Weights of a small image classifier: arch resnet, trained on made-up waving flags.
Rows from block 9, named by matrix and row number. Rows with one number belong to one channel. Each number is 128 + 32 x the weight over its row's rms, rounded and kept within 0 to 255. All counts start at 0. After the name is the row's rms in percent of the matrix's.
# convs0: first 3x3 conv, stride 2 (model.blocks.9.convs.0.weight, 192x96x3x3), inputs 0-11, a 3x3 kernel for each
# convs1: second 3x3 conv (model.blocks.9.convs.1.weight, 192x192x3x3, transposed), outputs 0-11, a 3x3 kernel for each
convs0.10 095 [105 134 115  97  92  55 109  73 153 193 197 133 137  74 103  70 152 134 170  40  29 152  96  80 135 172 194 121 130  86 166 186 136 128 156 110 146 128 121 135 152 127  97  86 127 136 100  95 164 138 129 164 144 120 115 112 121  98 101  98 149 139  91 255 207 211 248 235 252 137 142 135 133 166 120 171 135 178 144 109 139 111 103  93 128  98 112  87 114 109  98 107  72 142 109 124  88  97  89 119 143  98  86 136 129  85 118 155]
convs1.10 099 [ 97 129 143  98 151 124 129 114 129 147 108 138 177 131 168 167 108 121 143 125 152 114  86 131 140 101 117  98  73 110  61 144 127  70 138 136 132 169 144 135 128 160 157 165 165 158 159 163 181 149 176 182 146 125  82 152 163  86 134 160 142 193 180  39 122 157 145 158 189 136 103  67 105 140 140  82 116 117  88 154 147 134  75  73 141 128 167 122 111 173 215 148 102 112 126 114 106 109 135 162 149 179 114 102 126 124 124 110]
convs0.11 099 [123 230 161 237 255 165 131 151 127 107 124 164  75 115 151 104 172 175 104 182 112 123 187 116 139 119 121 161 135 114 133 142 116 124 122 147  97 110 107 108 117 142 129 139 144 183 121 111 140 146 124 132 134 142 177 205 139 116 135 105 118  92 105 144 130 125  89  71 106 137 146 149 129 187 123 133 143 137 155 137 146 102 119  87 119 103  87 134 146 124  82 105 156   9 112  72 134  82  80 119  93 136  70 102 174 169 171 127]
convs1.11 107 [132  75 143 157 107 113 200  97 129 137 136 113 144 115 132 181  76 105 118 162 133 109 124 136  98 127 168 111 114 145 122 125 182 152 126 115  71 116 125 134 192 107 102 106 128 108 120 174 123 129 135  89 129  90 188 165 192 106  73 141  90 134 118  26  84 119 168  91 112 160 177  49 124  97 142 133 152 134 123 128 152  96  85 124 153 117 113 172 143 120  98  80 139 143 161 121  70 109  60 160 141 117 160 164 217 117 173 224]
convs0.12 107 [186 136 125  61  55 121 212 146 158 141 164 155 160 147 110 114 121  93 127 135 181 154 126 156  95 100 157 153  98  98 103  68 117  57 131 152 120  76 147 132 145 130  91 128 126  86  72 106  90 107 116 126 136 127  89 106  71 157 181 161 117 142 163 142 100 138  93 113 146 140 138 144 101  74 157 144 117 168 119 142 158  85  92 101 113 139 147  71 107 186  43  96 120 103 127 116 175 210 187 147 168 130 130 144 109 132 150 150]
convs1.12 101 [ 86 119 138 114 133 110 138  87 119  95 167 140  77 123 103 123 132 143 181 158  89 145 129 108 107  94 136 191 153  36 128  86  99  89  98  92 119  78 130 150 146 145 136 148 173 154 153 123 136 119 118 157  97  55 150 107  76  99 165 193  81 104 108 147  93 101 127 146 113 150 137 118 167  89  95 139 140 168 110 139 156 106 116 134 141 105 147  66  92 125  86 114 156 141 165 139 112  56  57 141 105 124 161 169 155 183 144 133]
convs0.13 103 [129 133  89 112 145 100 134 125 116  97 139  84  96 103 128 137 157 114  75 134 119 202 102  86 224  73 102 170 180 158 129 191 180 101 143 103 158 146 145 115 161 134  91 116 110 128 147 123 143 117 128 130 115  98 172 131 122 132 168 104 107 120  41 152 129  97 132 129 118  82 107  94 130 103 136 150 159 143 123 147 129 107 103 106 158 149  95 154 152 131 117 137 219 160 116 115 184 112 138 122 152 167 127 128 173 104 113 144]
convs1.13 094 [121 186 118 134 197 110 123 126  89 135 147 114 123 162 129 133 209  86 130 201 131  97 149 123  74 133 117 133  80  55 167  43  65 138 101 122 146 134 117 126 157 164 118 115 184  92  66 116 121 133 168 130 139 146 127 125 141 135 100 100 129 148 169 153 123 126 162 101 126 126 124 127 133 130 116 140 126 216 129 114 183 135 102  65  94 109 145 145 155 173  88  92 137 167 125 124  84  82 104 128  97 116 108  95  80 117 150 109]
convs0.14 102 [ 98  69 105  95 139 169  95 115  90 114 127 144 123 192 141 144 215 186 130 106 122 129  78 107 186 114 143 139 146 116 110  65  92  74  39 119  98  49 152  95  44 131 143  94 109 123 143 148 113 146 136 139 115 128 141 171 129 124 141 183 136 204  74 156 172 155 151 171 130 114 129 131 171 117 120  73 169 152  89 149 132 119 112  84 102  63 102 169 122  69 129 153 149 130 119 148 160 179 136 101 113 107  98 146 119 120 103 134]
convs1.14 093 [117 129 120  94 144  54 109 165 130 118 160  97  98 126 113 147 147 133 129 131  79  95 128 115  93 120  73  69  94 115 117  82  99 162 123  88 137 155 171 137 117 159 141 117 132 139 109 121 155  62 115 192 128 142 117 132  89 160  93 124 125  97 156 164 104 126  87  85 118 111 162 156 101 139 134  87  95 154 108 139 125  68 119 119  86 143 112  66 157  73 146 116 133 107 127 207  95 143 193 130 129 164 121 149 138 147 125 188]
convs0.15 101 [ 76 106 111 137  76 115 115 124 106 132 110 111 132 174 161 114 128 146 126 133 164  47 102 107 122 122 124 124 143 164 119 167 161 128 128 168 184 152 137 196 170 119 125 146 135 129 158 133 155 125 138 179 147  43 214 106 157 255 137 131 134 133 142  83 132 127 150 141 113 124 130 137  86  88 104 113 113 153  90  91 109  88 153 118  90 133 129 125 165 113 121 138 123 107 185 100 117 150 130  93 152 172 126  95 136 140 139 105]
convs1.15 109 [ 92 120 106 192 118  91 185  75  37 111 151 168 123 119 182 125 157 156 165  80 189 155  95 136 189 123 176 153  92 152 189  75 175 136 108 113  53  49 127 108  92  89 114  90 140  96 103 137  58  76 121  58  45 148 135 106 109 142 158 110 105 140 118 133 101 101 126  77 127 103 112 142 100 123 178 150 110 209 147 148 137 242  35 199 129  94 189 159 104 173 117 104  98 138 111 124 103 100  38  88 107  95 157  96 123 153 129 116]
convs0.16 099 [126 100 138  99 110 166 123 139 171 135 202 140 124 167 168 172 153 130  42 133  85 137 142 116 132 152 143 147  99 119 154 133 205 156 144 169 142  97 144 144 145 115 118 116 122 112 160 155 153 140 177 153 144 133  87  44 130  87 122 134 123  72 142 170 172 143 186 108  74 158 164 118 142 135 137 110 138  96 122 151 162 167 145 159 146 123  99 179 153 136  94 115 127 135 100 158  88 120 137 113  55 118 139 162 182 170 144 139]
convs1.16 105 [145 122 132 112 102 173 115 137 131 106 101 152 146 111 174  90 107  98 137  99 134 141 101 164 106 104 128 122  87 139 140  87  90 128 153 125 144 117 150 127 134 123  91  93 122 146 163 112 159 154 143 195 116 102 151 164 140  98  90 131  88 112 115  82 169 161 130 146 125  80 106  95 146 170 116 115 148 146 155 164 104 111 151  90  86 116 150  83 135 112 178 126 148  97 141 128 109 104  56 130 212 176  66 105 100 114  95 128]
convs0.17 101 [ 95 119 129 102 146  95 132 134 103 126 113 117 175 119  73 172 149 119  71 187 126 101 107 172 142 157 107  87 139  76  96 136 145  96 145 110 140 129 108 138 173 123 126 122 119 102 189 134 137 147 124 148 171 127  53 147 109 149 109 159 135 139 160  87 146  96  96 102  92 113 100 102 115 145 117 102 115 144 134 137 148 105 173 155  82 136 148 134 173 165 100 128 107  94  90  92 116 138 186 143 100 145 106 105 109 129 104 117]
convs1.17 109 [ 85 150 113 165 138 136 153 117  88 116  65  79 106 131  85 111 120  99 138  94 130 149 101 155 164 109 157 165  96 151 127 107 122 106  94 154 113 132 144 127 129 172 123 152 108 107 132 123 120 141 212 147 111 128 124 118 143 190 119 163 160 108 144 209 107 101  82 172 115 171 142 220  92 124 125 118 109 126 127  89  88 118 127 149 124  96 155 125 131 132 163 108 143 151 169 156 104 106  93  80 201 204  99  68 139 133 122 134]
convs0.18 098 [153  96  82 134  40  65  98  51  82  82 139  72  74 148 171  86 110 230 157 142 122 140 127 137 151 106 131 103 121 142 123 129 161  92  80 102 111 130 140 132 136 122 113 118 144 150 156 144 135 159 137 110  96 100 162 133 151 156 125 133 157 114 149 127 107 153  78 108 154  94 163 164 115 114 130 154 130 154 114 120 147 115 180 128 154 158 112 156 219 123 195 170 149  70 204 203  88 187 150 148  88 164 153 166 120  88 200 163]
convs1.18 092 [104 136 120 150 136 122 156 123 104 187 177 113 204 146 110 208 178 168 172 127 142 184 102 121 227 144 137  84 161 159  89 109 164 165 184 144  99  82 142  99 133 113 120  80  51  82 123 170  62 131 139  68  96 109 115 140 160 135 134 149 126 137 153 155 123 116 115 153 200 175 122 114 117  97 115 123 108 135 147 130  97 115  97 125 185 112 224 172 124 209 147 128 162 113  84 170 113  96 140 124 155 141  84 112 143 148 125 176]
convs0.19 103 [105 115 108  73  83 133 132 123  59 154 131 118 122 153 174 109  77 135  96 109 109 104  93 105 127 194  57 134 170 144 137 152 158 157 138 103 147 149 134 114 140 114 111 124  97 237 172 161 189 164 129  65 117 118 152 148 123 173 121  99 130 103  99 133 133 135 111 155 111  76 100  88  97 129 117  75 150 119  99 150 164 115 111 101 120 118  96 155 128 115  69  84 101  92  63 113  88  42 134 192 157 182 124 151  94 189 200 143]
convs1.19 106 [114  98 148 179  69 185 200  46 112  76  90  77 122 113 154 116 120 104 115 172  71  94 118 104 105 147  69 121 113 116 129 112  86 121 138  65 148 107 181 121 149 141 131 129 153 111 129 128 103 127 103  85 163 115 164 155 175 106 125 137 139 104 135 113  85  98 142  77 144 102 151 101  76 112  98  91 116 139 136 114 114  96 106 154 115 154 127  93 112  93 155 151 112 169 147 163 102  86  76 171 174 145 104  87   0 147 139  58]
convs0.20 104 [147 170  97 131  91 118  61 112 147 130 128 150 163 151  95 163 124 163 120  41 169 150 149 135 164 140 179 140 136 107  92  87 126 116  31 121 100 107 117 121 106 161  82  88  92 116 116 124  76 135 213 117 131  92 177 151  38  76 115  98 126 169 226 131 147 132 155 130 110 111 112 111 104 141 117 107 124  97 130  80 108 172 205 125 106 162 160 174 124 151 175 129 112 129  95 118  97 153 116 157 108  91 128 115 164  84  78 126]
convs1.20 096 [163 133 134 212 136 133 172 150 108 160 147 225 120 136 190 154 110 163 101 192  95  70 198  70 145 220 108 186 104  69 138 133 122 124 210 184 101 120 119 160 110 132 160 123 123 141 136 174  73 173 154 115 166 177 151 150  87 119  93 137 107 164 167 140 146 106 138  76 141  98 151 119 139  96 142 112 130 156  70 151 162  67 126 109  83 137  94 123  88  82  88 124 137 141  93 100 204 146 147 153 104 109 139 125 132 114 103 170]
convs0.21 103 [132 165 178 110 155 136 114 133 183 103  84  90  95 130 105 123 137 152 125 130 101 141 139  92 101 144 101 165 167 135 127 161 104 104 134 153  64 113 165 130  87 112 142 101 134  77  86 133 102  82  96  94  92 137 136 123  98 110 158  34 150 157 107 137 105 131 101 114 139 112  99 116 152 207 157 129 193 150 129 171 128 140  97 184 124 155 149 150 128 169 109 123 100 119 161 126 142  57 160 115 101  68 111 115  99 175 116  38]
convs1.21 104 [113 105 194 104 128 118 151 121 122  40 149 122  74 107 135 174 118 102 139 158  21 166 101  99 201 116  79  74 107 109  44  55 126 141  94 154  76 174  96 146 136 126 143 132 127 176 125 159 193 156 109 152 129 172 148  85 113 103 109 142 141 102 133 195 113 162 164 102 114  94 148 125 185  76 107 154  57  96 152  87 120 112 163 108 173 112  92 167  95 154 137  83  75  93 150 182 182 167 163  84 179 117  96 169 139  84 137 158]
convs0.22 102 [142 150 139 114 104 167 123  81  96 136  85 115 112 122 111  94 143 127 166 129 142  80 103 130 124 166 147 191 103 131 152 106 136 143 131 126 142 135 126 131 191 146 123 101 115  44  84 104 138 181 127 123 121 143 163 128 133 109 106 125  89 115 107 115 132 125 180 138 113 175 150 167  84  94 124 122 153 105 105 149 121 141 143 147  97 115 113 204 157 144 105 144  89 122 157 137 148 117 143 128 128 121 136  87 125 117 140 102]
convs1.22 094 [128 106 155  92 137 173  50 150 124 126 106  84 153 115 123 147 119 138 130 156 146 121 130 130 139 141  98 105 106 114  99 121 126 119 143 154 139 107 182 104 138 155 116 156 155 133 201 146 172 164 123 177 156 114 121 102 195  57  96 126  85  83 147 125 152 131  70 132 197 156 137 129 146 113 181 152 138 139 156 107 163 112 159 124  93 149 131 148 159 113 137 117  94 138 143 109 183 149  49 181 192 194 118 111  78  87 126 151]
convs0.23 098 [108 160 130 195 138 102  83 136 106 108 128 147 121 178 151 135  98  63 162 164 107 150 185 133 149 164 102  97 100 128 113 110 167 106 103 178 124 111 190 145 143 122 149 121 101 147 143 119 115  73 110 142 135 123  56  84 115  99 150 107  79 140 129 134 116 184 159 102 138 127 133 112 106 113 115 113  78  99 126 103 123 105  80 102 109 159 151 195 187 199 146  84 155 138 109 210 115 153 171 129 114 102 191 156 109 157 135 132]
convs1.23 103 [125 128 174 195 180 115 148 194 145 122 111 118 121  97  95  89  81  57 105 130 108 125 122  88 147 126 140 111 147  73  97 112  74 117 129 135 148 142 105  67 100 113 150 129 125 117 146 127 115 145 137  98 150 165 144 144 103 118 140  91  82  87 113  97 160 144 157 159 171 143 149 160 122 154 123  96 127 146 113 150 196 142 107  94 127 107 146 181 167 138 113 121 110 101 111 119 179 211  99 121 115 131  76 112 194 174 133  63]
convs0.24 101 [110 161 140 147 189 227 106 184 161 122  96 102 139  55 186 117 136 165 120  85 102 110  78  78 142 124 159 109  85 108 102  83 155 134 128 153 107  94 151 125 113 107 124  86  69  86 117 148  80 119 160 160 136 177  81 113 191  67 140 207 137 120 127 148 141 151 140 190 166 124 130 108  91 135 119 114 138 125  86 128 104 128 120 155 118 100 125 103 110 112 130 143 158 123 152 164 122 126  74  84  72  80 116 115 118  82 131 181]
convs1.24 111 [195 143 202 121 105 180 133 152 138 114 107 153 145  94 199 113  80 183  86 220  53  65 184  86  53 127  52 196 150 113 197 184  95 103 120 116 153 172 178 107 179 187 183 132 143 154 155 128 118 170 118 105 127 117 141 143 188 125  58 115 140 108 101  63 136 146 109 100 141 187  95  99 153  85 131 141 114 152 133  95 152 136  85 182 166 109 138 103 138 177 127  98 158 165 117 101 152 161 113 136  88 114 177  93  41 130 128 104]
convs0.25 098 [135  89 132  97  83 195 163 115 151 102 147  93  85 122 153 102 162 137 110 111  81 145 135 138  97 104 101 102 155 146 110 123  96  41  86 114  98 137 143 100 128  82 114 134  84 105 102 115 113  96  95 161 142 135  51 165 117  71 124 138  83 147 123 109  73  92  93 110 143 141 108 128 117 165 170 118 161 159 138 187 201  80 123 128 116 167 132 109 134 132 197 150 164 239 159 160  78 129 180 189 145 184 124 160 171 148  77 143]
convs1.25 097 [167 151 154 199 156  50 163 171  58 101 140 122 143 156  93 121 183 100 136 191  94 140 154  62 131 117  44 120  79 133  71  79 114 104  92 104 157 111 124 148 159 109 150 132 114 150 133 127 132 139 103 137 158 116 142  67 136 183  91  90 173  90 134 199 120 132 118 118 128 105 121 147 100  89 104  80  94 179 115 168 121  97 110  79 142 133 138 145 132 162 102  69  81 106  91  98 119 215 188 126 130 155 110 113 142  85  58  52]
convs0.26 101 [175  93  97  92 110 174 181 173 144 150 193 133  86 143 122 155 208  68 165 172 196 118 130 112 105  94  82 149 107 118 109  85 103 150 146 172 150 131 114 135 119 125 135 121 107 101 122  99 140 113 114 128 104 126 163 156 133  91 140 172  95 138 123 108 156 163  93  93 107 133 136  95  97 116  97 132 152 173 140 122 130  66 106 148 101  81 160 107 111 106 126 117 108 168  78 129 144 159 116  98 110 113 118 117  80 118 120 140]
convs1.26 098 [116  93 139 114 101 141 170  65 100  51 126 113 100  99 130 113 120 108 142 115 146  65 114 150  81 100 130 117  96  75 146 112 118 102  79 156 132 126 126  98 111 157 124 102 103 163 126  85 153 132 165 154 122 132 103 155 137 134 113 144 173 144 151 196 138 132 132  89  67 135 121 160 148 115 144 130 133 124 118 102 127 107 145 147 126  98 103 176 110 143 148 107 125 135 158 171 112  84  85 136 142 100 124  97 113 171  77 131]
convs0.27 102 [181 104 147 177  77 100  70 125 101  44 149 114 112 113 156  76  90 191 106  86 145 123 114 137 117  96 124 104 160 132  75 121 129 116  92 157  99 135 147 120 156 162 122 132 135 131 152 180 146 170 156 159 165 138 175 149 132 118 120 179 105 190 113  91 120 138 160 167 164 151 117 130 120 134 160 153 137 207 107 132 150 119 134 108  73 113  99 129 124 119 153 123  90 155 104  71 131 151 119 134  78 118 183 145 178 113  97 101]
convs1.27 095 [ 96 108 137 194 140 151 119  85 107  65  86 129 165  83  74 118 145 106 160 136 130 167 100 110 154  69 120 180 140  58 148 199 109 133 219 124 142 115  93 124 126 111 106 160 186 136 149 143 157 189 125 128 149 152 160 135 168 145  82  95 168 105 159 114  77 178 104 163  77 197 107  96 130 121 178 121  63 117 133 121 129  98 106 103  78 131  55 165 192 108 140 134 154 143 133 219 170 124 138 120 114  79 130 145 132 109  68 104]
convs0.28 106 [131 165 160 112 133 134 153 102 156 125 130  77 128 110 103 162 150 176 140  81 168 123  96  96  87 140  86 185 121 164 136  94 155 139  92  61  76 161 101  66 150  82  91 114 103  62 108 153  60 109 127 121 114  64  90 111  59 119 162 128 175 170 153 171 149 138 112 131 140  76  66 113 124 172 111  91 136 141  69 107 167 124  89  85 116 109  79 103 134 139 103 101 126 177 169 124  60 135  84 140 103 116  52  79 145  91 153 163]
convs1.28 097 [128 120 139 123 133 136 131 207 111 128  85 111 155 107 103 122 116  87 207  54 141 135  95 155 150 102 140 121 150  83 152 151 116 142 156 138 105 103 174 133 131 116 137 138 159 100 160 194 129 162 213 127 149 141 138  87 134 163  91 131 120  74  99 128 142 143 128 101 228  94 113 122 127 110 116 108 114 144  91  99 138 132  97 116 129 152 151 101 153 116 123 104 114  84  51  83 157 180 191 146 102 147 144 159 163 124 157 112]
convs0.29 099 [121 103 133 170  88 121 171 116  92 165 140  94 114 122 104  80 135  74  67 110 112 108 111 159 103  86 119 137 101 127 126 124  98 127 163 109  98 143 153 119 146 133 131 143 151 206 160 170 125 144 117 164 168 153 121 117 149 143 169 113  96 143 123  75  89  87 128 106 131 156 129 108  88 125 142  84 116 110 118 112 125 106 115 133 161 137 111  69 106 108 120 165 194  91 121  70 145  77  83 144 123  94 110  65  99 147 117 125]
convs1.29 097 [115 147 105 175 111 127 142  84 127  69 102  74 105 101 161 155  96 106 141 175 108 147 163  87 119 172  99 121 112 124 152 169 137 122 128 114 135 104 139 107 169 161  96 137 171 117  80 114 124  86 110 112 133 144 105 102 192 149 132 159 119 130 139 164  74  67 128 170 145  96 122 135  72  95 119 111 126 156 113 105 114 101 188  96 173 117 110 126 100 158  96  97 123 142 193 137 112 186 128 165 157 126 176 160 133 149 174 134]
convs0.30 096 [119 142 144 139 163 135 121 137 130 109 105  79  86  80  93 118  74 138 113 106 156 141 157 107 103 160  99 145 154  57 223 126  60 100 101  89 136  83 108 120 134  74 110 133 105 114 141 132 119 140  76 113 108 123 148  56  81 122 165 119 120 159  90 159  89 116 106 125  92 137  80 106 164 147 156 169 132 133 129 126 110 132 134  94 122 120 119 114 146 119 119 161 139  77 175 179 116 129 222 208 137  86 153 139 135  74 163 138]
convs1.30 101 [ 98 164 141  43 191  78  92 138  93 134 124 118 155  96 139 184 134 137 160 199 111 181  95 120 155 130  92 102 140 137 116 124 141 114 123 130 131 107 119 137 184 110 114  81  68  70  62 114  86 148 106  87 131 119 163 130 143 139 120  95 118  93 136 124  85 101 143 118 135 129 139 191 133  35 119  95  39 159  49  99 159  29 193 156 230 100  86 185  92 129 135 170 123 102 146 149 197 187 161 117 141 175 123 129 145 107 123 131]
convs0.31 102 [113 164 124 108 102  93 131 108 141 133 101 115  43 201 142 140 197 130  86  97 160 148  86 125 163 123  88 128 127 180  88 135 192 133 114 143 106 128  74 134 156  81 145 179  97 157 129 140 126 101 155  74 104 134 107  86  87  75 186 163 141 126  90 127 102 119 132 104 127 154 128  90 151 111 161 136 159 128 103 113 145  98 136 122  87 113  95 131  73 112 140 207 174 220 179 122 146  39 105 178 182 137 129 157 148  50  60 100]
convs1.31 103 [102 143 129 146 148 127 138 160  92 156 146 138 134 167 160 169 174 159 175  94  80 171 127 132 137 122 126 135  83 156 145  86 202 168 106 165 130 141 104 131 136 129 134 123 133 117 116 115  80  95 148  98 111 144 133 132 108 146 103  53 161 119 115 174 177  97  74 110 152 117  75 185  93 119  89 119 120 160 132 153 124 182  71  50 148 119 181  99 111 144 127 120 103 126  90  92 144 175 243 171 144 119 136 131 108  26 162 118]
convs0.32 101 [ 73 101 126 119 149 136 147  95 106 217 176 150 165 133 178  80 128 101 104 140 113 116 141 106 154  94 111 120 120 151 126  93 112 125 155 188 140 170 163 129 123 108 136 123 103 130  87 153 135 108 100 182 128 155 105 155 118  94 144 139 163  81  96 196 148 172 171 187 160 151 108 117 135 139 135  60  69 170 117 124 121 110 105 122 191 134 129 145 143 189 160 150 103 135 106  84  61 180 109 126 121 129  82  77 111 135  93 150]
convs1.32 105 [102 133 111 163  94  69 196 102  87 140 126 121 158 126 111 170 166 155 181  85 134 177 123 131 181 141 121 168 114  89 134 123 192 168 101 129 176 123 113 124 102 172 128 112 108  73 102  82 101 110  76 118 112 169 129 159 113 150 113 104 170 136 150 154 104 146 100  86 135 159 147 117 130  68 162 123  82 143  76 124 216 124 111  64 122 143 172  90 120 195 135 157 137 137 139 131 120 102 115 126 106  96 165 166 112 128 146  76]
convs0.33 097 [161 155 109 137  97  95 132 125 112 113  88 148  93 189 121  90 102 118  91 124 106  88 119 119 147 100 103 110 146 156 127 129 149 120 126  53 111 137 138 127 105 115 112 127  98 123 153 113 141 115  96 134 107 126 164 121 148  80 101 145 112  85 110 101  85 116 127  81 111  55 109  98 123 115 115 150 175 200 160 158 191 113 122 138  68 133 165 135 153 198  87 104 132 105 120 141 142 119 146 129 157 122 119 191 133 192 107 149]
convs1.33 105 [141 112 111 150 169 117 150 144   0  84 132 151 124 124 118 119 111 120  94 161 138  88  97 113 101 132  72 147 108 154 149 157 145 119 115 122 153 119 200 157 117 140 131 115  95 144 130 163 129  90 203 125 155 130 149 183 180 114 103 103 148 132 160 154 132 102 199 161 198 137  97 176  75 115 102 114 101 107  98 105 102 154 128 143 104 151 130 119 156 111 194 148 154 130 117 104  76  94  94 136 108 132  74  60  70 147 137  45]
convs0.34 100 [145 105 144 145 111  97 158 138 142 171 151 108 159  53 140  86 107 152 114  84 114 191 123  58  71 149  81 150 113 130 151  90 127 125 109 144 183 161 138 116 127 131 166 128 202 170 131  78 108 163 127 112  96 152 114 157 132 106  92 124  94 102 113  97  80 103  84 116 119 126  95  82 147 156 153 130 140 150 120  81 112 166 122 122  99 120  89 157 129  89 138 148 154 128  95 138  80 112 157 115 115 145 131 115 156 124 112 154]
convs1.34 093 [122 115 102 109 116 159 171 104  94  94 109 118  87  95 100  99 113  91 107 142 122 125 141  96 137 199 111 109 140 164 122 153 160 139 174 151 109 126 165 124  93 191 112 124 158 114  77 176  90 182  83 128 149 162 206 192 123 120  80 105 131 114  93 177 116 111 138 195  89 140 152 119 113 112 135 106 101 110 108 134 121 156 124 132 122 127  86 105  84 159 133 198 213  96 121  76 134 176 144 105 147 103  70 131 148 157 102 149]
convs0.35 099 [118 114 147 146 151 125 131 106 120 176 125 137 143 103 136 101 124  96 120 109 125 100 119 141  91 127 140  71  76 133 128 143 153 100 151 118 162 162  92 136 173 110 105 139  86  73  47  89  97 120 121 183 142 161 173 214 204 176 202 158 171 127 141 153 128 109 100  72  99 101  81  89 103  81 129  83 118  78  96 105  81 134 125 158 190 122 126  86 108 134 189 147 150 159  98 132 132 147 152 169  79 123 147 195 212 111 142 178]
convs1.35 104 [ 83 101  80  47  90 107  50 116 121 134 126 150 124 119 172 117 168 164 120 104 140 109 124 132 162 101 147 122 139 109 103  98 106  42 112 183 151  94 183 134 130 178 134 132 147 103 137 103  79 126 141  87 123 143 128 124 173 157  90 153 133 116  91 137 128  98 110 108 105  84 104 142 192 115 113 164 111 157 160  96 131  94 171 120 130 153 110  76 152 113 161 163 176 162 177 142 124 127 175 171 140 160 148  71 113 123  69 121]
convs0.36 101 [140 123  92 147 161  91 112 153 134  72  98 104  67 119 138 114 136 199 222 141 100 151  53 111  87 150 104  92 215 150 114 149 112 186 129 114 124 121 122  87 128  98 118 121 136 119 131 183 128 178 123 149 132 103 110 175  53  79  85  67  68 134 112 134 166 147 178 180 159 176 154 177 137 124 102 122 124  73 108 137 149 151 141 162 184 141 132 115 110 119 139 165 138 102 170 195 129 162 130 179 114 117  93 115 126 134 163 140]
convs1.36 111 [118 114 126 152 113  67 179 143 108 105 105 139 130 157 127 144 118 168  81 203 130 120 174 112  86 255 124  82 183 154  74 157 110 115 160 121  65 120 120  93  76 139 103 157 148 147 182 162 119 136 153 101 128 123 145 147 183 121 144 179 136 156 180 144 135 110 159 111 121 106 155  60 113 118 165 144  79 167 114 110 197  58 139 103 170  53  70 104 122  91 132 147 134 122 118 108 122 118 111 123 121 128 116  72 108 146 142 107]
convs0.37 099 [ 91 129 159 153 152 135 122 166 144 210 206 131 170 244 118 116 145 166  77  79 129  75 144 105 148 127 103 143 144 101 161 130  95 130 106 104 132 106 159 148 153 161 143 154  87  99 118  95 104 127 108 122 146 112  77  95 143  93 125  89 145 107 140 184 196 113 114 160 135 102 123 162 186  94 103  90  88 117 111  80 130 124 130 176 128 130 142 159 154 142 144 100 117  94 133 139 105 141 163 133 128 133 130 126 158 113 102  95]
convs1.37 104 [121 141 109 148  89  99 200  62  76 196 105 122 136 148 189 140 124 174 105  83 149 147 118 140 139 103 122 102 102 128 107 110 151 122 127 123  99 139 105 111 121  65  70  75  81 139 163 106 135 101  94 140 163 110 113 181 169 162 114 165 150 103  88 111  72 181  81 182 137 143 131 142 110 153 109 107 158  95 114  85  94 101 137 171  97 127 133 191 102 125 129 133 136  59  54  88 126 116 105  93 210 136 111 103 122 109 106 123]
convs0.38 103 [104 115  87 144 166 106 162 128 126 151 143 153 183 182 140  94 139 127  83  94 126 131 101 169 114 105 145 165 142  94 122 164 101 145 145 101 140  80 123 108 110 181  85 116 146 103 133  92  75  74  96 114  95  93 104 110  82 117 117 104  84  76  57 132 151 161 119  75 125 160 120  89 121 143 102 116 155 107 122 126 161 124 105  77 140 111 107 113  98  62 174 127 112 119  70  94 109 138 146 168 169 106 129 141  97 126 164 135]
convs1.38 097 [124 122 130  94 172 147 146 160 135 130 104 111  99 110  74  87  81  97 164 113 191  97 126 212 110  62 180 123  96 216 108 128 194 119 120 142 146 116 110 122 111 150 132  88 108 134  94 167 127  84 173 155 131 169 141 128 146 138 104 153 105 106  94 156 145 147 120  98 128 122  67 117 110 112 137  97 111 117 120  97 106 129 106 142 134 117 144 115 152 144  99 144 130 129 139 147  96  39  77 136 138 145 155 152 159 145 152 186]
convs0.39 102 [155 159 139 102 151 107 169 165 124 117 128  77 177 108  93 131 107 101 170 173 192 152 115 193 138  71 140  99 148 171  81 115 115 119 136 102 152 153 140 172 146 149  94 167 127 115 137 148 209 121 126 113 103 105 174 152  96 139 131  96 132 195  96  76 134 126  98 153 104 195 182 120  72  90 147 118  93 114 128 121  94 108  81  88 157 116 142  77 124 166  96 121  81 134 118 122 104  91 159 155 116  91  88 122  81 128  98  79]
convs1.39 108 [147 134  67 157 142 174  85 129 190 134 107  90 115 119 107 140 114 157 148 121 117 130 114 125 154 132 124 113 100 120  68  85 107 125  90 122  73 148 142 149 103 128 137 150 148 163 129 155 163 141  91 184 148 117 114 148 235 104 163 152 105 186 127  84 179 146 144 190 178  64 137 202 124 163 186 167 155 169 183 111 152 177  70 136 159  51 208 105  89 156 132 115 118 150 145 156 155  93  88 151 139 164 148 172 207 148 200 224]
convs0.40 101 [ 87 123 166  92 143 154  76  88 117 104  74  61  60  82 125 121 133 173 112 138 139 116 136  98 155 156  88 126 148 193 117 124 120 108 131 111 122  96 117 144 126 140 133 144 103 145  99  97  89 128 136 116 123 158 158  96 125 114 128 155  86  61 111 112  90  86 160 159 184 131 155 201  49  98 150 125 109 113 115 143 112 122 123 152 123 136 130 143 134 119  87 125 146  78  88 110 133 168 164 130 124 142  83 116 125  59 122 177]
convs1.40 093 [ 86 153 144  61 138 129  94 152 176 124 140 127  93 108 124  70 137 118 124  80 169 113 106 132 113 130 114 176 136 122 147 129 116 151 170 102 143 107 141 134 139 140  90  97  83 116 127  99  94  99 140 120  89 143  80 102 154 120 140 143 118 115 151 186 162  87 117 129 133 115  93 169 116  76 123 110 104 144 104  76  57 182 104 105 125  73 167  96 115 135 135 113  70 172 133 163 123 123 118 103 133  81 159 158 174 124 130 100]
convs0.41 100 [150 168 125 155 143 173 142 131 144 160  81 102 171 134 190 146 183 150 125 140 142 134 139  84 131 141  95 139 107 109 101 157  91 126 175 155 127  87 124  68  65 127  90 117 106 162 185 139  91 135 122 114  65 116 136 176 113  99 153 152 111 107 162 112  77 119 128 134 115 131 115 114  94 127 127 112 110 117 124 154 159 111  97 137 121 141 125  86 147 125  95 250 208 118 138 202 108  59 105 147 166 142 143 148 212 123 150 117]
convs1.41 101 [166 101 100 103 150 101  33 182 111  84 117 128 131 113  82 116  97 123  81 196 136  75 142 100 121 153  84  74 149 109  99 194 157 112 167 149 156 127 194 139 124 174 148 114 160 107 140 207 114 152 140 143  90 137 192 152  96 102 108  72 102 103 106 125 139  97 113 131 137 131 155 106  81 136 123 115 122  78 109  96 139 109 158 142 123 138  86 106 173 136 149 181 175 135 107 140 106 150 202 122 117 130 133  96 126 199 175 154]